Weights of a small image classifier: patch size [4, 4].
Rows from block 6 of a small image classifier, named by matrix and row number. Rows with one number belong to one neuron. Each number is 500 + 40 x the weight over its row's rms, rounded and kept within 0 to 999. All counts start at 0. Numbers have three digits each.
Before each neuron's rows are labels from the 100 images, of 14848, where the neuron reaches its highest value: "colour at peak" is the nearest of a few named colours to the mean colour under the peak. Only what is clearly more common there than usual is listed. The data: pictures of board games with random positions, seen at a slant. In brackets: how many of the 100, against the usual share in percent.
# fc1: MLP up (model.blocks.6.mlp.fc1.weight, 1152x384), inputs 0-54
# fc2: MLP down (model.blocks.6.mlp.fc2.weight, 384x1152, transposed), outputs 0-54

colour at peak: pink (39 vs 15.4)
fc1.679:474423574562546491467505509468472498476391472537466514514497450457509517488478540522457456552497547550532489539485478502533542548507522586505446460530424487494446409
fc2.679:498449419509460508462505474488573516570514506507482499530509575450543538537560499545481431429480515506504449503459482533491503501470488472506506473467555509503517515

colour at peak: black (27 vs 4.7)
fc1.144:522576512498525491567509522542536512469539440448479520505487471428501595509449499476471512544529543439523488524549512463506462564502431414535479555458522494512458480
fc2.144:504412493485477481479437480464484443515537536463462429524538497533497439557525482528429473464491530582484488486464529515504537464529531606472539487497476551507487470

colour at peak: blue (58 vs 3.7)
fc1.390:485492519454503475451470496505586511498492512516521511477577479500434449444518481542468472503566508511547413518490543517490472549509481502491496400444503497504429474
fc2.390:460521508461515491553521468494488573509498531440470471527495514536474506517509404538465501591494553445562491554492515469525445515483489471494538437427482511464494542

colour at peak: black (25 vs 4.7)
fc1.280:549466480556529539406538482544526444545552529546466421469529500528469517483503491442511515568480561502529546535517466549545595491504518583525528547495523409512519502
fc2.280:480513440545491503549425564416425511494479532495562518569486491443480504482547484546492481461429503530440506468429489555515497490501513526463545486532444572525466472

colour at peak: cyan (25 vs 0.7)
fc1.445:479508504436481487504513485548494511460510500497551559456488532436493496438542485468490444449460507503578470509511538469542502482532522483512436471564514490425547548
fc2.445:479543504542552505510553586421522516500490508525448415497473536546473553516479499445467580545506531431522564501502477456480487515523487453476486493537510422419553471

colour at peak: brown (50 vs 17.7)
fc1.268:504470438450471523532505495468447500556520519421543584446437469502487508485562537524466542470520452458521532477479473560588514484489443506456488450564613539529470492
fc2.268:532512517443569584507494480444591501534449564524524510467495541520545470479426472536504553589489428532493440457523562536495465564475537495466502493481425522433539418

colour at peak: grey (71 vs 45.5)
fc1.29:453484457441432472454452530542468533408629517483499453490491518466547508548531475469512421557472541519545490508505518584522500461456510532500546540525515523485476520
fc2.29:527504555467484550504496489517497502490454476547465527537466526482502493512511509530550469429523503451495529527424611513519465493478559466523474524510463539433530439

colour at peak: grey (72 vs 45.5)
fc1.673:479508504502486457499531474522504509520493472531458492500468489538556498528636440559548500504538561485486441533528519468551458507476474500482537524486528533481546481
fc2.673:454489490527533546493493556506555519436463480560540512505491493414496512533508556458515455479491453607470496523495514522471433446552472529514458523575444502527501559

colour at peak: green (76 vs 7.1)
fc1.578:476508542598452445487509528477547413539464590461480495478527551489523419460427470567509523531439536507484511523490551576468443513442462499556490514455439478488486469
fc2.578:590491498451519561437472552509526524537458420493505475561470474570497467512563561458501550509518545477477467576450413542557464537483546502498509458516543473532520493

colour at peak: white (61 vs 3.1); pink (38 vs 15.4)
fc1.160:489523519513561573500413455536513460421437587453470482472478469457525460486485420485596488530488475458428518486531490484504486484499489526414536457498535489515543488
fc2.160:509465535463531580452522495533490571475524549517494451537493501555513504518504446518401509521559511541455503449477516495491474420494431460551493546463467570528524445

colour at peak: white (46 vs 3.1); pink (42 vs 15.4)
fc1.260:452461476498503489496498547472485531437467552503509514510486626492467549524495514475454528438441566512491448510536465454500520543584553630532441537526429489500534503
fc2.260:475540434514577487478491518581461469527561423480481515441543544496509486540497464494525497455522479506462532444480486471527489544473499442497530439514497548496518451

colour at peak: white (71 vs 3.1)
fc1.1:533433513503599572472531426491440495486495534480523556496572610488471452435520507490505513519442476486537504524497545470503501554501514531460492499525541452502441522
fc2.1:525489470407538511522567499461501539582505472503472523547349519442498506549543532475505565454484481470460501473452481514444534498488500489485519565487502457517416433

colour at peak: pink (65 vs 15.4)
fc1.641:551562492471473488500516465534463489473488507599494477510467485503509500510498517517449515516483552492500508486498449525563518492427503473529575436548553502543422471
fc2.641:453522477480546550558551563414520526564506476429482451504473551450499523422595468476516482474484452561514499510524487505474494503550505467515544493491454524475512478

colour at peak: blue (39 vs 3.7)
fc1.446:442538455527524462493612462515519476529502502537535510521464540489435489563466466557454513481542522509563483486492500478465490508481447529468471549513547542520517560
fc2.446:522491490518423446515424563536496533460510540476469546587563547513571459464483556470453481446490461504492537496467516579442554545496512499487482443544553433493470518

colour at peak: blue (42 vs 3.7)
fc1.216:527520475552557464487522472569457476463497497494511519551511483460512527468498482507458493490541483495470503466508436433489438511535477434357568510515484582490517479
fc2.216:603513549528429528483461555523489457437440522511449450533533474423479490541430492447544522481540461472540464503447539545503525466524519492494453461506525482472461477

colour at peak: black (29 vs 4.7)
fc1.55:529417523456557469556474547474472511459523515448498519562537537508481484501519529549502532535470513518401559532536436466522488486501551488480445510560509529556503525
fc2.55:511470432519443547499576496522495449603539503399511476499484530472506464523513453573496439585462470521519533508490446522516463491557474488621574485497535586560505552

colour at peak: pink (62 vs 15.4)
fc1.291:480508504472548475549527475581441547473536469508571525526460466474495485444462526467516511473462559363480466443527430474477462524458518537519532533528483514511501532
fc2.291:538477498573520489370567506446547449507460478520518515505532543531505489530500420485514447483549462526549476448458475503493450364501521490517497576507537535466502479

colour at peak: brown (40 vs 17.7)
fc1.693:491549513459579515522527474594549542440556469473456507484516508465585508498431525460506485471461490450399466560539500450478505512524452492583497532456480444557479488
fc2.693:459483453509437455484478507476524456556499499445470392567475499573470485538556506548495447486522497516567509486475564498594487507486487645464448513488519534549462462

colour at peak: white (30 vs 3.1)
fc1.200:554501516486533473429453509478519445530451518553509495510510551476547532471524513445506522485439501436473514486577493520588530492507550593529520498508434510481433391
fc2.200:514493493462481499507435535516520507555522497543512477546527494466491587519473504502497457504513495567431534508470506497470474509550542412465519470517557445448521472

colour at peak: pink (54 vs 15.4)
fc1.698:484433460505429542528545530494515503504559430469546569528531487444626499572532521431436478548563420546501559500505507472526493527492505559516496571491473469521507475
fc2.698:503509463525469414519455488467518495555547525483461491465503563571459508573400524479527518455588476399543463530482601446433515529463556486482516478430488513530504495

colour at peak: green (43 vs 7.1)
fc1.380:532490513489561555517521512577495431558484451514514528448496460502517466560530458472483509511516577464471499499530534528576436533502481461539486466499523489500582485
fc2.380:491455490596516496516524493489547533495554553499500514467487525456539536430427496520495449483447511473564496493441519494433510528510529589484509535570495455534487537

colour at peak: grey (81 vs 45.5)
fc1.37:552476497534508566518483536439537517537516461506501504614522459474498545468545418511547516565509386485504536542481515501465493484483506512500438476531518526534548547
fc2.37:474559526453518500495480438487538457488527528506467465436448542405519429489480530502460507447523473426520389518540476529508531488504450513441546435447554540501486516

colour at peak: green (44 vs 7.1)
fc1.151:437513526568494483395511473527497515475464462465471475497536525531517436530506484538455507496506517498562503548474514541509482503436537628465499466533466590546517558
fc2.151:538480551503493510479389522456476473510535401462502524510452493483552484512464486496464467444388478478450463442521468582452502487589450444523553446452573518409521537

colour at peak: brown (41 vs 17.7)
fc1.477:518527469443468470425581452480523561564496482583560621551439569478468516534536459562485499507507461496566427485523436525516534567543418508504494392540472519505508454
fc2.477:476438582560607521559405528534489486476453546484478451566477476480571508559528479517549497527436453504502510561488553521527496451509524456429547562481491494526537455

colour at peak: white (49 vs 3.1); pink (41 vs 15.4)
fc1.227:490442546508526519459536447484414491506581493540463549571489482531481476546440481519428588467506580478535532486417489473521489540451528535483528535537515591520589481
fc2.227:496444504501550459465504471536504469503581464544565490506432538456504497570518512533497495426523448496490510566463525511558466521570520476432516421425494522496532525

colour at peak: black (44 vs 4.7)
fc1.497:518541485511473569553493505557535507456499433464502497498472486530541491618413480500515549484469490515514491476480498453551491512552415445475529414398546531441496489
fc2.497:488494571499485512492465486395421492498578522526568412540558467494454521454537468591463413509534464505474477495478539475477485445507525507513474528595453476464470489

colour at peak: pink (50 vs 15.4)
fc1.192:527517559464440520482515567541476502500532484552499491529476522479493536508470476533534483444500508574465503561550484503535458554524488497427506415547425446471411474
fc2.192:560536514509511538577506536485561479530438485475516469491533552506434505514517410450480476546487516566463488438481488402508516470544475467599547487453524449492487465

colour at peak: pink (44 vs 15.4)
fc1.148:485528521497468443535482470510521512424510498541530510529531501535579553476551431470443571499582489547504491495496451485441500518539519494497418509612499534486484523
fc2.148:460438467582555487531444583423522515470482476450464505517480493528456447560557439527485520452469461512475492469469546556525518503509578414457504527454498464533549535

colour at peak: pink (50 vs 15.4)
fc1.162:502531492549544488468541478628464525457509523453515509394432565587454500458457480569535526469498552461446477530559501534582425488510529571518526492500533573466405518
fc2.162:520506477498516525477522563402513473505554528533507524519431545521531506553455484486489469570447534586552498517497448490455523499474543368443589461453475548530518438

colour at peak: green (25 vs 7.1)
fc1.206:564499539560559473361470553489433455491506535522510460543436446505531534439471494493433460514468537526507501506514544517482487531504573556582546539474371405534529538
fc2.206:495409469470452551453457496533517521429522453501497473521533516482493480464564465509482467486490545473461538473469487544586484534492518505452529491545543593528512527

colour at peak: pink (49 vs 15.4)
fc1.341:524463565522432562469584548482450453519445469493497506498506502510541534537539531466504467529547527465467497553515528468582473501511490490455532516486494489466549506
fc2.341:483510526474469506578457480487487472493524575500494501509487415523498547516473583582488488505518549534500457494488507440504511484464570472557495446473568482390490444